config.yaml
arch: "vit"
norm_position: "pre"
inner_norm: false
conv_stem: true
beta2: 0.95
max_precond_dim: 1024
one_sided: false
final_lr_fraction: 0.1
Rows from block 4 of a small CTC image transcriber, named by matrix and row number. Rows with one number belong to one neuron. Each number is 128 + 32 x the weight over its row's rms, rounded and kept within 0 to 255. All counts start at 0. Numbers have three digits each.
After each neuron's rows are labels from the 100 images, of 14976, where the neuron reaches its highest value: "responds to" is what is common among them; "lies over" is the class under the peak. Only what is clearly more common there than usual is listed. The data: numbers of one to four digits printed on busy colour backdrops.
# fc1: MLP up (model.blocks.4.mlp.fc1.weight, 640x320), inputs 192-255
# fc2: MLP down (model.blocks.4.mlp.fc2.weight, 320x640, transposed), outputs 192-255

fc1.432:160121129165144037146218102091133150093151161122156089130105166154050113137087138165077117090050166176167150123129072108151135126118111145137129180137128079123124080197113143130065123174134156
fc2.432:161114146112156147157117169124080095182144115076137138157125062120180185127119071115093101177137128140116129131137174199156127138150108177175134125143133106140166143176149153211155131129130153
responds to: the digit 7; italic; first digit: 7; last digit: 7
lies over: digit 7

fc1.387:097125043166109084149094083102159117145182148089121087130136111150077165110109173119142169106219113125170206138187096154143132187109154068085169086105118122128134089133132098198137155160162173
fc2.387:137119146138133141157120200135145098134112148075124114179175104169150128145099084074095098144138100115084115180125174119109074155149072099142089138050128123120134114118153159133157172147086230
responds to: the digit 2; last digit: 2; first digit: 2
lies over: digit 2

fc1.331:113156149158147168135122050124116084122105178128134123148029149131159132188068111175103152141165169131115146134134068140127128130125089116102111138194069092124086094180118083133098148121151121
fc2.331:130196101134098104113137073153167121120167095164133122140107081156150187109143111085102123145075135103084168099106142096168156115117093088174052092134151188099145143146148097168125139160112155
responds to: the digit 5; last digit: 5; first digit: 5
lies over: digit 5

fc1.392:136142169186153163140197139152119091106155037086171154058135185111079126145143140067132105149125136165134120122112135102160147167192142092144159072094155144069086182092109097158092156120067097
fc2.392:107109116109178163141100145041158095139094136105139151082143121080130125120091134163138139086158136084138140088136176118104115072132081118185117129130156111144108110176098111124123164117076110
responds to: the digit 9; first digit: 9; last digit: 9
lies over: digit 9

fc1.285:146152130174102153135176087111113132141128117134139138146163150149158093138132134133102138126116113096113127116180089104171133130160105104145029181097105145142128144148120039163136147127154138
fc2.285:187106117150133035095141104088112103086141114113167128176109099080167215164087123115091116094173116126136183132051179079127104116125102099161178064130159168096213090138174103115156082108104108
responds to: the digit 5; length: one; last digit: 5; first digit: 5
lies over: digit 5

fc1.305:123162186131104152148129150125113156187159091149182163141152109098111221192119143140091172150088157157136070157107128123117124117105136151167136176132146152161070124156152094125141123109085127
fc2.305:151083146069146052122087152068199081127135195151051164110173192106142122154150115124197111143169125155073132082128057154141106059122119168156133128157084118117103157136116091141130107174188131
responds to: the digit 9; first digit: 9; last digit: 9
lies over: digit 9

fc1.328:100104126145154144121091063205105140091074199143097182140128078119151122201157105138131110124101160145078116098125150146140139080137111112085207148089079105111099146151122121135102121090132144
fc2.328:175108175130155114102142106186133177120188145123113153109109179153220097170152140052106163106129066140140174125124165184131152032153131118100087107120084162096078132189158126118156113082074140
responds to: the digit 8; length: one; last digit: 8; first digit: 8
lies over: digit 8

fc1.374:098164174092147100111151144128171075137116101132124147165076139068104154124120123181155181063147070168119166094092123099103130196063158076152115098100114111134200113083146146098119142126139168
fc2.374:138138086100096105097106146171149127194141171097135138144207149178131092119147060065106150216156159143064095149138145122115133126092110102131154119100175124188078110104064106202151150103133061
responds to: the digit 8; first digit: 8; last digit: 8
lies over: digit 8

fc1.16:094061089157075163141102151129106130099165082174086131162153094140090085135085139151197126125108110189104130096171129145120104130115155078149154118163129183135114102131145076151108106164129124
fc2.16:188154116090188065121145110085178186155160167115102103064113155148094166204147100094136176127072161121152166145085149102175081152121163120083128175130136136092166092163136097105113122105087148
responds to: the digit 6; last digit: 6; first digit: 6; length: one
lies over: digit 6

fc1.110:116120143153220122085130144144107150100118158182114083111189132154158130173108083198163130100160130177207144147109146155111147162139160137161101135182093140150135124158146063145138152095150160
fc2.110:090135077132186109122077108163171151140133081124125082090101127093104040146127129146140150125101122118118131104100017147120117115108145120084151142087077086101097138084157124150158133101092161
responds to: the digit 8; length: four; last digit: 8
lies over: digit 8

fc1.92:144161156122142163149108132199100138121131127129134080119115097114078113154093050087099122134134072126081120118132140141108094127152124130175130158181136130167166158191124140151110079191107160
fc2.92:146134145116134133114180150152123193102071148119145116156095131139119155089134157110086100110161115057190155096128117166174091123119110131078084070130133121180059152129068100149124128096225099
responds to: the digit 1; first digit: 1; last digit: 1
lies over: digit 1

fc1.160:134159101152125085086111145140123108164193101088145095127167152146147132154134151111117146153128120098123115070129100134120063076137188125091166101151107113168057137135157143112120105085107106
fc2.160:196146114121198136095083125142146132198126210153119175089113175125098081145114144069090122086104121160131150096074100089091159183094154090099114121114086091152110072168112121131123146119125107
responds to: the digit 1; serif; last digit: 1; first digit: 1
lies over: digit 1

fc1.124:141169075144115139150145166154140107068107135096137107109166147126136158113083118068129072111142165136106091071184194086124110090152120107096087175149150170092124119181093139125091086138170136
fc2.124:214103151119072156117186109091158193083119112133147177158107191155167165118117157144084130147144066139126086135129157142097168109108138134160104124111175152118113145141104104120109107103154156
responds to: the digit 4; last digit: 4; first digit: 4
lies over: digit 4

fc1.248:142161148095070146159153115124137146103133126148119089121110084119095160138085136136123139136108151162139141147060139047177168129117097127115106158112166108142143157157060106169192153131211053
fc2.248:061142142152102169052175178084072122098141091171149127117131085154148128170168096165118175114139177119106129121142133151110125091185178095127146126131115092103124175100146077152114165107146135
responds to: the digit 7; first digit: 7; last digit: 7; length: one
lies over: digit 7

fc1.351:137165149074098100109095157135098162073110107068178091148136185132116100119111125069154103129115174086096110184125065137146128129149148126160075112118120160100148130129110073149149124134112109
fc2.351:127138178093139143168080092084087103167203109138123176077178160097049145128173161090118114155130157174171086156138094152131115133102182132123154108093092089155113065119114116144145146132144139
responds to: the digit 9; length: two; first digit: 9; last digit: 9
lies over: digit 9

fc1.616:081206103134113154107093126167182139103107093116101151093145064127090121171105126101172173109056084089129119081149118120119132069080072161115107129105135124136105176113125105146131173156180189
fc2.616:198050141098111120102124094156100088200152195112072126123160189150120146168124204172159138065180153156138102077176103146174078151118121156096132199127111183119178080137044138063094087070094174
responds to: length: one; the digit 6; last digit: 6; first digit: 6
lies over: digit 6

fc1.116:088106101170172132162148108144160103140124131127127031122118147173154155164137166109105145187128182149174118154088126151145063114167202067114106127135114120124129064138090125188096085134169113
fc2.116:121133080136108091163093142176156168136136069158134114156162148136117160115085100157156133096131057071132135111110140127119157157096138092126098103067180106145137175196061160145138158137161127
responds to: the digit 8; length: four; last digit: 8; first digit: 8
lies over: digit 8

fc1.460:102102119183139149153118110121200155135135126111134127179117142112141140157089102146162139122147118070152167128074089183172106170126148106119133104073095152143191125157149069119138120167075139
fc2.460:118139106119154123099127108098122132179159150120125103145140144146158140161100095140133107120167118149054160137161118134137129135096120131125132099132095150184132093140123075161147155121089137
responds to: bold; the digit 1; first digit: 1; last digit: 1
lies over: digit 1

fc1.251:113121057132064208087123092077122143125107085130092083127071173106138166190132100117118143152179128157150152169148086092059079139165116151079129093097173078119117160137101161124108119151127161
fc2.251:087126122149113152124081137148131072072093146147120103169117137121120155115106055127133145153098157174061133125112088111148054053121144119115103061113202114015160136171111177177104173158069117
responds to: the digit 4; first digit: 4; last digit: 4
lies over: digit 4

fc1.129:099102155101195144158080147129122104165132169065140117186100128093133178142102082142125154128110060152111095129159131109116089156160147174051115102130175142163156136163112152137120160185175106
fc2.129:170066130132174115172118122168138175109043124122096132130142119130143118075142106143115106071087135076116102106116126085144095158110132067136111068191131166090156109105081122135099145111154115
responds to: the digit 1; last digit: 1; first digit: 1
lies over: digit 1

fc1.423:109202124130118070112104135138076138128144099169083126123163120146145102135153111158133140178147154149081148124142145154092127089122124124120138121134175110135147127079196164163069138110098161
fc2.423:158164167108114169059125141134171097108169082132136118138094160146218075159137136158144172132090132080075111139086077136121118122155133117128108102146084158100160123095115094093096147113090108
responds to: the digit 8; last digit: 8; first digit: 8
lies over: digit 8

fc1.537:137099096115052139110145117152171113127152170069153148145102111107152118146157140096155175141133107088098144083149093142153178132152059189112118129142124080068173079155123116075098155168111144
fc2.537:166102039168137102107178135170142127122164084117159065107107114144150116112110120136128117160111127166118161131148114129121073063160180139197117156139181145181204112083128134160208185132177149
responds to: the digit 8; the digit 9; last digit: 8; first digit: 8
lies over: digit 8

fc1.147:117185143164152160123136089147128100124153135117114187119176107134109140084010120133177136134141150141119085085148200101083170166133128140146193108096179086128118107136132119171114197120153104
fc2.147:118153105145108169127108114119144148113195158148090117120182090201159145151116175090132150100122120156105095105144111103081158107110126116082121154072166171113098125171128093126110109111166093
responds to: the digit 8; last digit: 8; first digit: 8
lies over: digit 8

fc1.573:110128128140117099141180129138140116137115133125130114155158106202125159110141137091138165090138120090143106174091146181123118101099119090093090086117055120109111117164072137136139161057153160
fc2.573:175127179149148093134149141092121143082191129127123144165130122159123087177122090108098111155185082162103144153170121227097110097139155124117069176143109149158109083077145127170127151179106182
responds to: the digit 3; length: one; first digit: 3; last digit: 3
lies over: digit 3

fc1.221:109180103142186148167152120137078128116117141119185153115125113174140184084209193073142111091122133109170100142059158092149152117107138151213088172132111162122131104122192113225165172153145142
fc2.221:169129126080108128113157097080133121155149129066104119160096170134095136109131105110137108109106069121111094096166149098151088090174117112174138130157151089127103123065155178129165161122089203
responds to: the digit 7; first digit: 7; last digit: 7
lies over: digit 7

fc1.220:153077134150157090110142110175160201156126143174099129093123093091142167097153148176166151112135079111119124126063112097151123125160142188125143106085103083138062093141167138195116200170192141
fc2.220:176119127098155122134080102106092115125145098143149095108164050064142138145176153121165149132142153142121178097076167095107115238081154068086147154204131082123131153131124095113109180083142129
responds to: the digit 3; last digit: 3; first digit: 3
lies over: digit 3

fc1.412:068070143075182125159117148203164076139162137049177112171108139098109123129121131142198182157144096052082098124129139142149131154107079119127120211099059128128135168165119123167128161125114105
fc2.412:215104035146176135129117129168125123146157166126185114155117087123133170150153119099066161094145041123149122111126178167122164171141177166128056082133132130182142060143123079159087128105096115
responds to: the digit 3; first digit: 3; last digit: 3
lies over: digit 3

fc1.198:137111145144108116172136110179105125086173164135169086153163159132089054124071108111122146144091203115099136069123159171148058137117181138185132171110093149124126102118172173123101120120147136
fc2.198:153108180112141126094176154128141167112087139131130136102104084133146069131105088205085152146119212147187227140088150154115123073164110122171139140207165195117159129170174099177190145184079066
responds to: the digit 4; last digit: 4; first digit: 4
lies over: digit 4

fc1.211:070129139125153195130152110114179069176102101123112112145148101122091125116078156126153111108138085120101141144147134127115129149122139182121127140092181174099126141082145151115111156146147107
fc2.211:135156111125140094150146159174160149184196142153103095151114181163198109125108132168174156148144156121098179142118150140141138094120107169071184155132100116154053184130170121128097131111113053
responds to: the digit 8; first digit: 8; length: four
lies over: digit 8

fc1.413:136173074123152098121128103142131068093161105128083123177114095102127101121155142177132098101142158134108138144148144059156123157148100167145171161127110104099154101097118083117158118123103077
fc2.413:115093158111155132080159109164110167082121128193163078087184130095106136148129198155114136144173112158112164120087146149117094147095105099123176146134145127105122164139092133125122095165060141
responds to: the digit 7; first digit: 7; last digit: 7; length: one
lies over: digit 7

fc1.582:109162183097114117087156073130123062125111144106095073117115127107106169145073132153050108112124175093048153177182088085177142127121188183094162124152160161105133121138103083170137153079093124
fc2.582:141069178102165179137178118109152144121169131120131125166107088106115129180156142131106144152065123137132129133079115100054087130151188090140114163105099124125131130141090144161104125115115082
responds to: the digit 9; length: four; last digit: 9; white ink
lies over: digit 9

fc1.139:079150127133130152102193138101115149130122107144158151115162169108036118171107061107144177108091129131178121105109122147090127068085132134154129134111110125073070120206134126157098134132082052
fc2.139:112099082090081113107156168201127141130156110171057170130118150093135134122107111098070125090120123191121138104121165120148111131077096172063136097204215131162136125176104143078173113118098144
responds to: the digit 4; first digit: 4; length: one; last digit: 4
lies over: digit 4

fc1.141:133121165129177147111119177163107122097068065148131185184114084123113120113070165125126153090120123125094142105153129162164103082139112167114062126162184092163097160163142110143143089108153075
fc2.141:169134113147145107124117108129130111132125151112103153097145172151114172113102095074204117098138092111112122094092123097161112162139167091133081128150070107138106113133170175081089121101046119
responds to: the digit 1; length: one; first digit: 1; last digit: 0
lies over: digit 1

fc1.417:115121129053148098157146098104204133095175112107142116165090172116132145156148128182116090108126156118197140166079075114112102082091131130107176139114138162124133181150153111196158168138149144
fc2.417:118141097142161147152110127143167091128101098185139163153106132116098126149093138026198095131102144121176123152115117137145126107113100178094156157136189165035146148110118124145125078132141198
responds to: the digit 4; last digit: 4; first digit: 4; length: one
lies over: digit 4

fc1.395:135135151137109118131173189091203161081169119121111129158124168146190091147089126131141114145176142168121164097109118084140158188169137147123188122097167128123122127198144129120131121127112122
fc2.395:139166132113171157119110140103135129077078102169162118098119184089162091108087116133108108136126177178178176214173082162157155104097092083097125181110106144092062160144129162159074103095108076
responds to: length: one; the digit 9; first digit: 9; last digit: 9
lies over: digit 9

fc1.628:122147137111134129174119114123121156121124114113108160112103155117147130082091160103152103133102110133144121135093139092160062143085155131165156084111101191139089105145123056130140072126080181
fc2.628:117111185083133089140078167126133098143137073126051139099127095129109155169125117108103090126112155151123093152172106180129111139153110199090080139114102115092121132144109130139097140136088115
responds to: length: one; the digit 6; last digit: 6; first digit: 6
lies over: digit 6

fc1.378:076096094185140115111172068150155137099118105054129141106233112160147183183170094075109117192123079111084122120095072099170101113139161154116138165104134125123116124147087108098114133154203169
fc2.378:168090101089135141087121144210084155061120115161154098074096082195169115129168156138086112129165100134200071219127126152109079137081150087069131133170137150143126130117118139150154137095125156
responds to: the digit 8; length: four; first digit: 8; last digit: 8
lies over: digit 8

fc1.56:116103141109152121173114046103145163118166128135139126113101084126060122171160093083167080153148095125167186137141148136187082190121204106126148128106078102151139066103124137091096161143112134
fc2.56:134086152115053156116165132084146140211126123120093120114117073133168131145153144106100117111150124156090106133146133127097185118130089123106154110133139163174180186184167141102139137158120088
responds to: the digit 5; first digit: 5; last digit: 5
lies over: digit 5